Rows from block 7 of the encoder, named by matrix and row number. Each number is 200 + 20 x the weight over its row's rms, rounded and kept within 0 to 999. All counts start at 0. After the name is the row's rms in percent of the matrix's.
# convs2: project pointwise conv (encoder.blocks.7.convs.2.weight, 96x384x1x1), inputs 128-255
convs2.21,104,209,195,182,189,194,208,214,199,191,244,221,217,226,195,203,181,186,223,193,201,217,200,201,176,225,191,177,178,192,202,196,194,181,207,212,202,213,205,192,191,190,206,216,178,198,174,176,242,201,175,225,199,202,225,245,193,173,226,197,200,189,199,183,209,183,205,195,214,238,192,159,227,205,206,219,179,195,210,198,223,209,200,151,219,201,221,160,212,216,166,200,177,193,217,181,193,210,199,174,219,186,197,187,196,230,162,208,229,194,173,189,204,194,207,213,234,190,173,170,164,212,195,182,208,206,211,178,219
convs2.22,100,209,203,197,182,183,186,223,190,174,183,207,222,178,211,195,201,199,161,180,209,235,191,193,203,183,221,201,206,194,238,208,209,192,214,188,216,174,212,207,194,214,184,158,199,220,169,201,164,187,212,219,209,187,189,175,134,206,203,170,208,232,192,189,231,236,192,177,189,225,216,173,258,199,203,194,206,196,219,173,176,196,193,214,204,208,193,169,187,189,237,200,202,191,181,221,203,202,165,184,195,198,190,189,210,188,195,222,168,200,174,203,210,189,206,182,202,178,167,211,193,207,232,183,187,250,194,199,208
convs2.23,095,177,238,190,207,195,210,241,215,220,194,210,179,218,217,194,206,210,195,224,197,170,192,225,207,188,257,197,221,244,209,213,234,206,199,208,181,164,218,176,205,186,175,222,211,221,178,256,172,220,189,158,213,196,206,219,217,173,189,139,218,208,216,251,206,229,208,220,198,223,172,185,209,174,168,216,200,175,194,200,219,214,159,201,200,227,178,201,216,186,182,210,219,174,195,180,218,196,212,181,137,183,190,208,198,170,160,208,203,211,206,207,200,175,195,184,176,202,184,202,195,216,184,209,217,181,191,176,209
convs2.24,091,198,163,234,223,196,188,196,203,201,189,229,187,202,216,222,179,190,213,197,192,211,192,158,175,181,174,209,207,188,189,183,204,208,208,179,175,205,204,194,255,209,209,194,165,161,169,190,207,208,201,225,192,216,252,177,208,219,209,224,216,207,176,216,186,187,166,217,192,190,225,153,243,209,183,183,188,219,175,240,205,193,211,175,188,190,217,227,194,229,200,201,192,224,164,186,185,213,184,196,178,220,209,217,234,236,226,179,173,192,199,211,187,181,201,203,220,197,219,191,205,184,206,210,241,198,234,195,184
convs2.25,100,202,197,219,198,172,200,188,229,182,206,192,233,180,203,233,198,189,181,211,241,186,189,174,191,235,173,203,174,196,190,202,185,172,221,192,169,194,187,192,200,212,195,186,224,184,198,235,180,202,202,214,214,208,176,194,156,212,213,191,202,221,176,177,199,197,175,229,197,185,233,193,220,221,209,208,193,198,212,174,211,205,201,181,155,183,196,200,167,207,168,159,202,203,179,187,201,217,209,183,145,205,215,208,200,225,212,179,195,200,195,199,261,200,193,264,157,173,217,167,210,259,194,209,187,199,173,177,199
convs2.26,093,234,228,175,222,228,221,250,234,207,189,203,218,198,189,169,203,196,222,210,214,173,182,237,213,200,215,199,193,239,199,221,200,199,225,185,217,214,188,206,152,184,175,191,208,227,190,204,171,207,201,213,234,203,232,192,209,209,177,184,226,186,198,207,219,231,215,216,208,214,193,189,198,211,201,164,220,192,221,207,200,220,222,203,199,227,200,201,235,180,195,226,192,231,205,214,151,223,206,195,201,219,189,197,219,193,179,191,203,213,197,191,192,200,212,184,211,176,219,205,223,202,204,211,184,152,199,208,223
convs2.27,103,181,177,196,211,217,212,200,166,158,216,205,173,213,223,216,169,206,162,178,235,219,229,184,209,191,204,183,199,214,182,222,186,205,200,202,211,195,185,183,195,197,231,178,202,198,203,160,202,221,212,156,209,206,180,182,199,200,189,181,200,192,243,161,176,171,192,190,199,166,174,203,221,208,208,207,180,184,203,193,237,201,165,185,223,212,180,219,222,204,196,185,157,183,190,177,212,201,193,216,212,177,198,170,175,196,222,197,184,178,186,216,215,180,209,221,155,177,194,214,218,208,200,179,227,220,222,225,189
convs2.28,101,189,186,195,219,181,191,193,214,210,172,227,184,198,209,187,209,199,192,188,200,200,165,189,187,220,206,208,159,190,211,233,185,177,192,232,201,172,238,164,191,227,183,174,214,203,222,189,221,213,215,232,209,211,187,225,242,171,200,199,198,183,203,186,206,184,194,222,193,195,197,206,231,187,216,211,219,187,194,191,214,189,182,184,161,172,206,194,211,211,197,194,211,232,186,228,191,197,212,230,200,210,168,204,220,200,232,161,216,183,209,203,241,185,185,254,184,212,208,176,187,196,220,205,187,176,220,210,232
convs2.29,102,194,236,182,207,209,225,214,209,198,164,195,156,189,192,190,209,179,199,199,181,195,190,187,194,210,211,183,205,203,227,216,222,206,168,228,192,231,190,218,164,222,186,229,219,220,188,183,181,176,205,189,206,218,194,174,172,194,189,199,228,215,199,201,206,216,199,181,209,205,191,216,190,233,206,200,209,218,181,242,203,206,230,219,201,198,237,179,235,200,146,218,204,203,211,175,209,178,191,183,231,175,192,198,238,205,189,193,186,193,245,204,192,209,220,183,216,191,199,202,188,143,205,216,195,165,194,215,208
convs2.30,097,212,156,211,185,226,242,195,183,214,194,217,189,225,169,218,189,202,207,213,205,186,205,191,188,203,202,185,173,211,171,171,192,192,209,233,199,172,195,171,223,209,213,195,216,197,214,208,227,193,172,232,195,181,205,203,205,145,173,196,206,213,202,245,218,193,197,179,189,194,214,215,196,208,215,192,218,227,187,216,208,189,218,191,208,203,234,203,207,193,194,190,171,208,204,194,202,201,191,203,233,183,206,189,215,171,220,159,203,194,213,208,242,211,159,231,166,198,234,213,196,186,227,195,223,223,203,219,192
convs2.31,109,202,177,198,183,191,237,189,184,213,204,232,232,200,209,193,254,202,202,199,176,213,211,201,254,188,179,196,207,214,225,237,219,197,210,189,207,200,216,177,182,194,212,198,192,189,237,206,217,213,220,206,214,205,245,232,204,219,202,186,154,201,186,189,191,176,208,159,247,211,223,220,169,183,200,202,209,238,203,188,272,204,198,230,212,210,209,213,216,223,209,217,201,218,183,185,188,221,240,209,191,178,214,193,210,166,216,179,217,181,205,209,203,197,227,211,199,172,176,208,177,208,219,167,200,193,215,212,221
convs2.32,096,195,176,163,177,225,172,182,221,174,191,200,208,173,183,227,222,208,210,208,176,221,191,199,188,182,188,199,189,193,242,161,191,189,195,204,206,177,202,212,229,185,187,175,204,189,212,202,190,205,215,207,213,188,188,202,165,205,262,182,195,215,227,218,188,172,196,199,226,204,202,195,209,211,211,152,158,199,211,206,232,185,224,210,217,233,219,212,171,175,213,239,220,233,172,210,194,215,196,173,236,220,206,191,205,186,209,187,222,162,192,209,187,192,216,215,195,184,221,193,198,200,217,198,209,201,213,204,206
convs2.33,099,223,232,192,203,177,182,220,217,206,218,178,198,168,177,199,214,214,229,236,182,206,170,206,211,187,163,178,215,188,200,207,216,214,207,222,189,205,219,218,219,199,196,209,211,184,215,189,211,199,169,184,209,211,160,244,157,237,241,208,170,216,154,226,193,185,214,203,180,215,222,208,180,200,190,170,202,219,206,211,196,182,217,228,198,180,172,219,230,218,219,224,222,189,203,189,202,145,175,210,175,205,199,209,206,165,210,212,156,161,200,208,195,209,219,200,192,210,161,180,209,167,193,203,224,207,196,242,207
convs2.34,095,210,237,214,206,210,169,206,192,182,170,176,191,203,217,213,203,177,187,199,201,170,171,209,158,183,218,209,239,170,198,199,207,215,184,210,153,245,244,194,220,164,151,198,203,236,210,201,156,190,200,173,192,187,215,201,238,207,169,200,183,198,197,188,192,198,173,204,202,223,211,199,219,186,183,230,205,188,227,186,223,201,183,198,216,208,198,197,176,201,209,201,160,187,228,203,204,203,177,168,195,194,196,191,157,249,183,194,215,211,223,217,198,178,222,197,207,205,201,208,193,146,206,198,219,225,167,198,213
convs2.35,100,233,155,219,213,170,179,196,177,219,184,203,226,187,216,213,222,194,207,205,191,231,227,186,200,180,190,196,222,166,223,205,175,169,191,198,176,217,174,220,199,188,184,213,211,221,216,230,225,210,193,204,200,195,156,190,234,212,209,187,213,215,206,207,201,213,192,178,182,217,216,217,261,176,209,179,188,204,193,202,197,221,206,195,185,225,196,223,177,200,262,187,176,175,193,185,213,250,196,207,159,174,223,178,215,225,196,198,167,190,229,204,211,190,207,209,175,170,209,194,231,215,190,216,171,194,209,185,182
convs2.36,114,204,156,168,174,185,210,209,203,183,210,214,163,208,191,194,161,195,189,174,217,248,223,166,175,224,224,224,188,201,200,215,224,227,218,195,190,201,224,174,203,199,169,150,191,235,169,212,215,171,206,177,196,191,219,173,202,211,191,210,239,210,200,201,216,234,184,189,231,180,204,233,230,219,205,230,194,192,192,200,190,219,205,219,212,170,226,208,183,194,191,206,195,186,217,214,191,193,193,204,190,194,178,226,220,244,143,197,221,232,186,175,236,193,211,199,210,178,187,199,174,158,233,214,200,218,218,201,228
convs2.37,103,172,209,225,202,209,215,198,232,245,188,167,177,216,189,204,196,160,209,227,224,198,163,143,218,204,149,203,186,205,191,214,204,206,201,220,197,218,192,220,239,194,181,183,209,180,209,192,180,162,181,189,195,207,210,199,162,169,167,215,182,213,176,192,233,211,200,192,212,200,191,204,232,218,258,227,224,199,167,218,162,193,215,191,208,139,233,187,167,214,194,209,206,184,190,192,215,161,187,225,211,230,198,230,206,197,227,196,213,196,197,209,195,200,207,226,204,211,196,172,220,159,207,160,221,212,208,187,211
convs2.38,096,197,211,212,186,189,172,206,178,186,162,196,210,170,217,200,183,204,180,189,237,228,215,163,224,183,192,206,187,211,190,165,191,206,166,198,216,206,178,182,217,179,196,207,202,217,178,189,187,193,245,184,188,200,202,187,178,201,181,227,195,212,242,204,202,212,174,213,204,222,184,189,237,170,200,211,198,210,187,176,168,211,197,200,206,210,225,198,218,200,198,179,208,192,181,209,206,188,233,181,222,182,206,235,170,171,250,211,226,181,213,208,173,186,215,202,228,198,192,213,171,209,200,220,201,168,255,192,181
convs2.39,102,198,215,219,192,169,183,216,213,220,243,234,215,223,185,170,173,200,217,194,198,254,209,169,187,219,215,163,180,221,178,195,216,213,195,192,144,203,236,198,185,186,208,200,187,213,223,178,230,191,171,186,216,217,237,201,195,197,196,234,219,212,224,191,196,196,198,170,211,192,186,179,180,185,226,184,194,219,157,198,166,246,240,224,203,214,230,222,210,175,216,230,177,189,225,209,226,201,176,202,237,207,198,222,190,201,161,220,202,229,190,227,211,214,209,214,228,211,194,192,203,211,207,185,175,191,216,204,257
convs2.40,095,207,201,217,191,166,201,211,187,223,211,233,164,253,224,215,198,192,207,186,183,236,181,218,188,184,218,194,181,191,209,138,196,207,186,197,175,179,196,182,231,214,205,232,212,234,174,184,214,209,168,188,197,198,233,207,257,185,207,210,208,171,203,241,195,192,197,193,195,158,196,203,207,233,220,205,187,210,176,214,264,208,214,219,183,180,186,181,206,216,220,224,226,215,216,217,200,218,197,212,176,239,209,212,159,184,208,187,180,200,207,202,222,217,191,179,214,227,183,163,207,187,207,207,218,202,216,164,193
convs2.41,096,206,222,164,202,193,202,214,187,177,214,174,197,203,198,201,215,195,219,196,199,188,189,251,194,193,208,203,184,200,228,155,201,174,186,197,202,232,167,218,185,219,196,173,197,210,229,191,248,200,153,240,204,173,215,207,160,193,141,187,201,232,192,187,208,199,205,196,157,186,177,214,181,183,160,192,192,212,250,233,188,204,151,202,207,213,207,211,213,197,184,204,219,173,186,172,227,197,169,204,240,195,161,199,217,193,196,219,202,177,232,224,180,214,241,154,192,184,199,220,203,200,195,171,177,216,201,205,212
convs2.42,097,181,222,181,186,262,207,204,220,218,231,198,204,218,195,190,179,206,157,208,196,179,191,202,215,230,184,184,186,240,213,197,182,183,198,243,208,209,193,218,208,206,184,206,216,188,202,205,185,216,196,199,191,176,149,204,184,184,190,239,189,209,190,191,222,205,207,239,203,228,182,223,172,207,235,211,162,186,189,229,215,190,209,205,202,208,239,201,222,176,189,199,209,200,192,219,202,190,197,192,197,260,193,194,252,222,200,186,198,228,206,191,201,206,174,206,232,160,200,217,181,222,210,223,203,228,205,195,216
convs2.43,105,217,182,200,203,210,192,184,198,205,230,178,207,183,206,211,200,186,199,229,197,209,202,218,187,198,200,194,154,176,199,200,211,234,194,205,186,249,215,213,215,179,234,192,203,204,191,200,226,184,206,191,214,206,211,163,192,172,209,171,218,236,185,225,226,225,179,176,204,229,177,202,204,211,181,201,216,185,191,183,146,183,201,177,170,184,213,174,200,208,218,192,223,205,199,230,227,192,186,191,209,192,203,195,178,197,183,200,191,176,183,197,181,188,163,232,196,219,231,163,211,221,225,228,182,182,217,217,228
convs2.44,113,191,245,232,202,199,180,185,208,159,206,186,183,158,193,207,192,197,179,216,214,177,177,228,212,175,213,208,224,184,203,201,190,168,177,184,181,154,195,205,201,183,194,215,220,175,156,190,186,169,187,225,198,224,245,223,197,241,234,154,198,226,168,192,207,178,196,221,191,212,197,215,225,183,207,173,186,209,192,232,243,167,177,206,227,201,199,170,211,228,224,196,184,178,191,239,217,196,200,182,203,238,203,209,189,169,152,215,210,161,185,215,202,174,220,203,194,226,171,210,175,185,216,201,210,186,174,202,211
convs2.45,102,181,212,185,194,197,238,164,219,202,171,201,160,209,207,161,194,194,159,223,200,198,195,185,217,200,210,228,187,204,205,175,212,230,191,219,163,185,198,203,162,197,237,229,210,211,215,238,154,225,185,225,195,203,214,266,171,214,194,218,201,176,203,179,224,214,193,216,199,172,237,210,205,189,203,225,209,173,220,224,191,208,226,174,208,204,253,214,194,217,179,200,188,213,192,204,198,184,198,178,160,237,181,213,221,182,216,204,205,202,222,186,214,208,209,180,221,180,205,214,158,201,226,218,190,191,175,196,203
convs2.46,102,185,179,211,203,181,230,215,196,161,220,207,190,200,193,169,171,195,232,200,180,207,194,204,191,177,186,185,178,203,189,204,184,208,204,178,179,196,167,214,224,224,197,184,212,182,211,193,197,250,188,209,196,197,191,194,288,178,191,223,178,194,199,215,189,173,215,184,182,151,197,207,200,203,188,199,200,204,195,209,245,215,212,218,190,196,199,170,185,204,208,203,201,235,185,201,215,209,174,219,214,211,216,224,205,242,178,202,216,208,199,173,221,220,182,186,214,200,197,179,183,192,183,189,217,200,218,181,206
convs2.47,108,223,179,209,204,190,158,168,191,225,274,209,167,195,239,227,191,190,195,182,187,224,182,212,203,195,188,223,222,180,200,215,185,213,203,207,180,225,193,195,228,199,180,204,196,206,218,188,220,196,214,175,198,219,218,200,190,189,201,232,188,193,195,181,197,203,215,191,189,205,207,204,162,194,176,202,193,221,175,180,205,223,202,177,203,196,181,204,205,195,207,217,216,213,212,200,198,209,206,182,171,193,190,215,176,231,254,200,173,179,203,185,209,205,193,222,210,205,254,183,200,184,209,199,221,219,187,164,198
convs2.48,095,197,222,220,224,236,227,204,234,193,179,197,204,223,172,218,215,157,176,197,201,190,173,218,175,202,238,209,187,210,198,168,222,190,221,196,215,180,207,176,158,240,203,201,185,185,185,187,200,212,206,205,188,207,201,183,180,195,193,196,214,168,202,196,208,175,238,237,164,174,223,210,191,198,232,212,205,212,220,209,215,213,190,222,193,192,211,205,200,244,144,179,205,201,197,192,163,176,181,210,217,189,195,263,186,208,229,204,221,185,210,196,219,222,228,233,213,218,234,237,187,213,154,200,193,173,225,188,205
convs2.49,095,222,224,192,168,199,233,189,168,199,162,182,170,226,195,215,220,199,216,234,186,209,225,174,189,206,191,201,180,240,176,204,184,202,178,158,230,189,206,178,170,206,196,193,201,211,225,193,176,179,201,186,211,196,161,205,213,218,184,235,173,179,256,218,207,204,203,187,227,184,197,179,182,208,200,201,187,187,189,202,204,190,158,197,208,163,191,189,234,228,231,186,220,183,191,188,193,187,234,206,197,223,180,206,204,163,238,190,190,185,218,208,188,217,238,136,182,206,225,224,149,201,185,171,220,211,219,197,194
convs2.50,103,185,166,222,199,176,220,212,196,187,193,188,199,213,216,239,199,228,181,208,195,208,163,250,178,203,225,196,228,182,191,176,210,186,223,205,214,237,221,219,229,166,199,192,227,206,209,196,206,159,213,187,189,186,199,202,227,178,235,187,180,230,206,180,195,238,197,210,177,170,194,184,206,224,175,197,210,200,199,212,201,186,192,167,216,201,234,156,199,183,164,195,205,177,199,214,209,218,215,213,210,222,209,207,193,237,206,210,220,207,216,212,192,199,193,224,194,178,198,185,207,188,200,208,224,191,163,181,196
convs2.51,098,179,194,161,219,191,175,191,208,183,224,229,216,179,224,183,210,219,205,217,219,203,195,201,187,232,198,213,174,175,219,197,207,200,207,209,224,193,189,178,194,202,194,206,210,226,215,197,183,199,184,202,209,186,200,186,242,196,159,203,212,196,201,153,202,181,184,171,190,171,235,194,193,200,175,193,223,187,222,179,153,205,172,230,193,185,201,248,200,197,226,173,192,203,197,182,218,219,192,182,200,189,189,181,182,200,229,205,228,186,177,184,213,181,198,217,205,199,206,210,189,198,233,191,194,206,187,230,195
convs2.52,101,213,192,177,218,184,210,213,225,202,229,231,241,185,189,198,228,204,208,221,197,207,216,217,179,202,195,183,195,240,196,205,196,202,208,213,182,183,147,171,172,205,193,201,187,189,203,160,221,173,215,206,203,212,220,177,177,209,189,205,215,152,179,193,206,206,190,208,213,182,188,195,160,229,196,190,219,200,241,196,200,210,200,228,167,250,210,195,184,214,199,196,188,208,202,173,174,209,203,211,176,200,199,203,198,175,215,211,214,200,210,201,158,214,186,245,236,217,216,193,231,222,209,195,161,188,188,230,198
convs2.53,105,199,202,232,219,190,238,200,234,231,207,211,189,225,179,208,195,216,204,202,205,192,236,174,183,190,165,217,219,189,209,175,223,226,208,170,179,170,208,186,197,178,196,240,181,201,189,219,174,165,200,188,173,203,241,189,215,175,184,218,204,172,171,195,191,215,167,211,201,209,222,209,227,218,214,234,179,180,229,190,184,184,207,225,203,215,163,194,194,186,219,211,208,201,159,207,190,240,188,171,164,221,244,214,187,211,261,188,217,206,183,221,190,182,174,195,233,228,221,186,210,198,223,208,181,255,173,196,193
convs2.54,099,174,242,199,205,235,211,190,266,191,186,182,183,185,187,177,203,191,198,158,168,171,202,204,175,207,186,198,210,191,223,203,214,180,238,184,180,185,175,191,191,200,197,213,182,208,200,213,207,205,206,195,191,178,200,193,223,227,204,200,218,176,215,194,220,218,201,226,203,227,234,195,173,188,188,201,194,177,204,175,212,183,177,200,198,176,214,209,212,201,189,228,240,213,208,201,178,188,206,183,203,203,187,211,225,175,156,209,240,218,210,205,237,170,203,160,180,218,184,241,224,173,180,206,181,250,183,207,213
convs2.55,094,186,251,211,185,215,188,154,227,194,148,183,218,212,196,169,151,167,195,216,200,170,210,205,194,216,160,204,179,208,176,177,198,189,201,218,196,183,204,185,211,195,186,206,226,200,192,236,192,215,165,225,183,181,185,214,197,197,171,223,174,218,220,158,172,196,197,231,199,215,249,207,193,199,199,202,188,171,249,170,181,212,204,216,181,192,221,251,228,206,195,181,202,211,197,199,214,207,193,193,192,180,214,216,258,201,193,166,202,190,197,204,221,184,213,193,204,190,170,241,233,166,229,205,212,202,183,210,160
convs2.56,098,200,242,173,184,243,177,172,214,197,209,204,173,215,235,189,206,209,199,190,204,196,221,174,172,162,200,210,204,180,176,212,192,210,198,156,160,192,169,195,251,193,179,198,189,195,175,208,213,195,204,219,198,220,194,199,203,217,186,180,160,181,203,216,203,202,195,217,206,196,243,216,228,207,203,210,184,184,213,178,151,195,185,241,183,166,201,192,184,186,187,200,171,192,188,206,219,159,197,201,185,226,211,164,237,175,210,187,187,203,168,179,225,159,187,201,199,196,182,192,209,186,205,209,171,170,142,225,213
convs2.57,093,179,194,173,196,197,204,175,222,175,150,203,201,199,212,184,216,183,173,200,194,153,205,204,207,217,167,217,143,189,202,189,195,189,191,203,193,198,224,178,211,206,175,215,213,197,197,184,183,214,191,207,196,191,242,170,202,194,188,189,160,195,213,195,180,191,190,215,222,184,178,200,199,209,211,200,185,201,229,178,174,203,213,198,164,225,213,209,227,207,220,204,197,183,198,180,243,208,191,143,179,199,171,189,199,180,208,209,173,233,192,212,212,129,187,191,187,195,186,191,238,214,205,208,204,245,216,228,189
convs2.58,101,226,160,225,189,233,189,197,202,212,191,170,207,169,192,228,180,206,175,216,178,204,214,200,196,189,220,165,189,191,202,196,226,168,188,220,179,219,200,193,192,202,189,201,228,197,191,202,197,221,189,167,212,190,161,237,202,195,211,137,202,194,201,174,199,185,192,211,214,184,228,179,215,192,249,197,193,227,172,167,192,215,189,155,191,173,189,194,162,190,184,182,173,195,205,198,207,196,200,211,170,223,191,174,191,229,179,185,211,210,217,156,192,194,208,238,195,175,202,207,203,175,210,231,224,191,177,148,182
convs2.59,099,256,184,185,211,231,205,217,214,185,223,210,179,191,195,201,225,201,231,196,191,198,170,194,195,186,243,181,192,195,197,196,199,188,227,205,193,205,186,181,225,199,165,229,184,208,196,196,214,227,222,193,216,212,191,186,228,212,144,241,219,208,203,236,227,205,222,220,212,233,226,204,199,190,211,198,191,211,195,212,173,210,173,198,196,214,207,205,216,161,197,209,192,206,239,195,182,158,195,215,199,202,215,201,201,195,234,195,184,187,197,172,209,190,210,183,215,218,174,219,204,148,187,219,229,212,202,167,171
convs2.60,094,191,222,183,195,207,190,184,207,199,181,184,194,230,209,215,203,239,212,176,197,180,231,187,208,221,212,174,165,227,182,191,198,168,198,228,180,237,192,199,174,212,198,197,202,187,215,171,232,227,153,210,188,189,197,208,208,171,198,200,224,178,232,237,173,237,212,221,161,188,192,207,193,212,193,212,174,207,219,197,242,192,215,215,172,206,188,208,186,191,220,210,237,204,203,255,203,235,205,211,211,208,204,218,188,187,237,175,195,162,197,202,214,235,165,181,192,234,202,172,201,238,192,215,209,259,236,200,238
convs2.61,096,190,222,221,199,226,176,194,196,216,212,231,217,221,196,204,217,193,205,191,202,171,216,212,175,222,165,196,218,207,219,201,185,185,216,205,215,195,177,212,238,181,213,195,178,194,248,198,184,214,173,184,213,209,194,178,187,190,211,224,190,183,198,120,188,164,200,190,206,207,199,206,189,224,231,205,191,219,201,197,200,212,221,198,217,243,233,179,194,217,201,188,194,179,196,192,195,197,143,207,206,207,213,219,147,173,206,218,215,247,188,184,215,214,197,199,233,200,203,190,199,199,198,188,200,236,188,198,198
convs2.62,095,236,188,251,189,197,238,216,220,213,182,196,240,229,208,178,196,206,226,190,215,207,198,208,204,176,196,198,206,218,193,213,203,219,213,194,173,199,186,194,210,205,198,185,168,201,175,188,223,165,191,196,173,203,237,199,200,192,156,205,217,174,167,185,200,206,201,188,182,198,210,197,199,249,189,183,184,231,201,188,236,185,199,193,192,224,180,212,222,201,226,188,186,207,208,166,194,219,201,206,196,203,214,218,207,216,192,214,209,189,184,179,234,176,180,210,218,206,198,204,224,179,196,218,182,217,212,161,230
convs2.63,104,224,182,190,226,192,201,176,218,205,195,203,204,176,198,198,211,222,184,228,163,237,227,186,242,214,185,184,179,216,204,207,205,245,228,180,222,171,194,174,202,203,190,205,232,200,240,216,181,214,210,167,204,208,218,225,167,233,209,191,221,208,217,222,161,167,184,205,237,206,168,191,200,234,179,224,204,191,168,195,130,188,237,213,228,227,203,171,255,204,202,180,181,188,204,203,203,201,219,154,196,184,190,225,210,189,210,201,180,215,228,196,188,188,215,179,201,217,248,233,189,197,182,175,193,194,203,210,219
convs2.64,102,191,199,215,212,224,211,223,215,200,196,191,176,186,167,236,207,162,208,181,238,189,192,196,191,216,188,192,226,227,195,201,200,151,197,203,240,212,176,202,181,214,174,230,186,205,187,197,227,185,188,237,167,189,185,232,194,209,221,193,228,220,202,196,178,200,211,201,182,209,232,202,240,191,201,181,209,226,244,226,203,191,225,238,190,184,173,180,189,202,156,202,221,179,209,224,178,229,216,209,230,169,210,172,231,208,209,200,192,217,206,201,153,174,207,213,205,222,202,173,189,159,182,193,197,183,225,198,216
convs2.65,098,209,167,225,217,219,211,218,208,221,268,183,216,181,210,241,211,207,248,229,154,208,182,162,192,200,180,193,220,198,195,192,200,201,210,167,199,197,155,206,214,204,201,179,203,191,233,214,162,217,187,190,181,192,151,211,223,198,221,182,222,177,208,233,143,189,179,200,177,187,224,168,200,220,161,189,185,192,199,175,203,209,195,202,205,197,199,224,192,186,199,179,191,174,210,189,176,176,214,210,192,162,209,200,157,197,190,210,175,184,207,181,181,208,191,179,197,196,184,205,220,184,169,179,202,199,196,194,185
convs2.66,107,215,151,173,187,221,193,179,175,211,188,198,234,204,150,235,200,191,222,202,175,203,185,207,238,233,173,204,183,205,208,170,198,176,214,183,197,190,171,188,181,189,220,174,204,204,178,215,205,206,217,209,180,186,194,194,170,206,208,204,193,187,213,160,242,193,183,215,200,172,172,226,219,210,166,200,213,222,188,210,161,190,187,168,194,201,238,223,172,200,208,181,237,205,204,225,195,214,199,175,181,212,200,247,174,193,191,214,207,206,225,199,219,214,206,194,192,177,204,193,184,232,201,200,188,207,202,180,231
convs2.67,098,178,191,185,216,226,231,174,193,192,159,212,195,206,187,204,200,167,202,190,222,146,204,184,184,191,188,207,215,197,216,171,216,182,200,184,166,183,214,214,213,204,187,202,206,181,213,225,194,179,163,236,181,211,242,227,203,203,200,213,199,197,184,211,210,177,177,202,188,205,192,223,221,197,205,186,190,198,233,194,190,168,193,220,184,209,194,200,229,216,224,181,221,206,166,225,215,210,179,181,207,210,185,188,257,231,201,198,177,179,212,206,183,185,192,153,180,211,196,189,207,167,199,214,249,203,156,220,179
convs2.68,092,180,228,198,218,237,206,188,208,207,195,163,211,199,210,184,161,174,197,194,215,176,169,237,202,209,193,187,225,210,164,219,193,194,189,186,183,208,215,200,175,182,214,219,186,178,182,211,198,182,245,225,182,237,241,192,186,209,211,164,182,193,187,195,181,202,229,218,184,214,203,184,189,193,179,217,205,186,219,225,172,196,138,160,196,190,190,189,220,192,181,238,205,235,203,181,200,183,242,189,209,205,194,182,242,149,199,202,214,215,186,198,189,177,195,184,184,214,211,231,150,187,194,202,173,259,176,200,189
convs2.69,112,209,210,211,226,191,226,167,184,192,184,187,192,194,233,260,204,188,194,199,149,198,187,160,219,207,220,177,193,172,205,212,204,174,188,233,203,194,203,195,189,202,225,195,207,197,223,193,202,170,213,194,229,209,163,197,201,186,227,203,180,210,227,178,188,222,187,223,208,185,181,180,250,219,211,177,205,236,221,189,222,215,222,183,195,211,192,195,174,198,221,194,190,194,202,195,224,202,209,255,220,201,201,194,201,207,206,205,216,168,209,185,213,176,208,228,195,219,204,194,205,200,195,219,190,155,191,218,188
convs2.70,098,206,197,188,172,183,204,180,207,166,224,177,168,197,195,186,229,149,244,215,199,186,228,187,187,200,231,231,189,195,199,191,168,159,168,191,207,199,214,202,223,213,201,180,173,187,191,190,142,175,199,224,215,204,214,191,192,203,194,217,223,217,207,206,210,158,220,187,176,226,221,191,205,178,231,212,167,210,211,185,266,202,207,204,217,206,221,181,213,207,216,191,223,184,168,195,171,162,228,207,174,216,180,178,193,198,170,214,189,213,215,211,196,199,208,190,197,215,224,229,194,186,194,190,217,203,206,190,216
convs2.71,096,205,199,156,225,180,227,212,195,200,198,160,225,178,209,211,211,214,213,229,209,183,173,217,221,193,210,204,187,234,203,230,178,195,175,206,229,176,199,195,162,184,171,200,184,211,205,174,180,217,175,204,198,204,213,205,160,240,260,195,224,223,187,215,234,198,222,191,208,181,181,192,204,202,220,204,193,217,187,179,236,198,184,219,207,185,187,180,236,189,199,207,212,205,163,221,211,180,248,191,226,212,217,174,186,186,228,224,151,188,215,188,212,218,217,199,196,191,201,219,183,229,205,191,222,187,235,205,206
convs2.72,093,193,214,212,168,213,190,191,199,226,194,230,199,201,201,188,204,230,193,194,218,202,221,213,210,261,226,196,172,212,182,206,168,189,175,200,179,203,229,200,177,219,205,188,221,228,221,189,179,192,173,200,184,213,190,172,185,183,181,220,205,215,244,196,204,181,188,230,192,208,193,181,162,247,217,202,180,197,185,171,176,187,243,195,188,195,184,210,207,182,196,202,220,184,176,206,180,230,179,198,203,230,182,186,173,207,210,226,179,227,187,229,205,191,211,140,203,228,176,195,194,215,193,197,254,151,197,199,204
convs2.73,098,211,216,176,213,251,197,178,174,164,190,201,200,196,166,211,200,162,210,206,188,160,206,193,190,186,211,226,199,199,173,199,207,207,213,185,182,192,200,211,202,171,187,207,171,208,193,203,177,198,189,178,213,224,232,212,186,214,178,206,188,178,191,202,186,162,206,228,218,225,181,219,168,195,177,198,200,179,218,204,209,218,211,227,177,240,160,228,186,206,198,196,207,201,193,195,199,194,168,161,177,204,192,177,201,206,195,202,206,187,196,191,173,202,179,181,196,209,219,230,209,215,200,196,217,182,169,214,206
convs2.74,101,234,214,209,198,167,173,193,212,216,173,219,219,179,208,167,213,209,203,168,213,175,226,196,197,187,151,155,201,210,205,222,211,197,165,218,206,206,208,215,237,196,186,192,205,184,197,205,184,140,189,199,192,237,194,188,218,217,207,209,196,202,206,196,196,240,207,199,212,205,236,215,189,199,200,198,185,162,188,188,192,206,198,199,198,204,194,158,188,227,175,168,217,172,167,216,205,202,182,182,202,186,206,192,180,201,218,222,151,199,188,210,192,184,184,171,218,183,191,227,200,215,196,201,193,209,224,182,205
convs2.75,098,214,245,222,200,236,226,233,224,171,160,213,213,176,202,199,221,196,220,182,200,186,185,196,184,193,207,195,248,199,210,183,194,192,190,212,228,206,198,202,151,225,197,192,203,202,200,220,213,187,196,199,198,204,194,204,185,208,168,188,203,209,204,207,206,218,218,201,191,209,174,208,172,208,209,228,193,207,214,208,142,177,173,212,216,182,194,199,174,213,195,215,220,210,221,178,216,170,172,229,208,226,224,218,214,192,218,194,217,169,198,244,175,176,227,172,210,193,177,170,167,219,178,176,163,203,225,216,167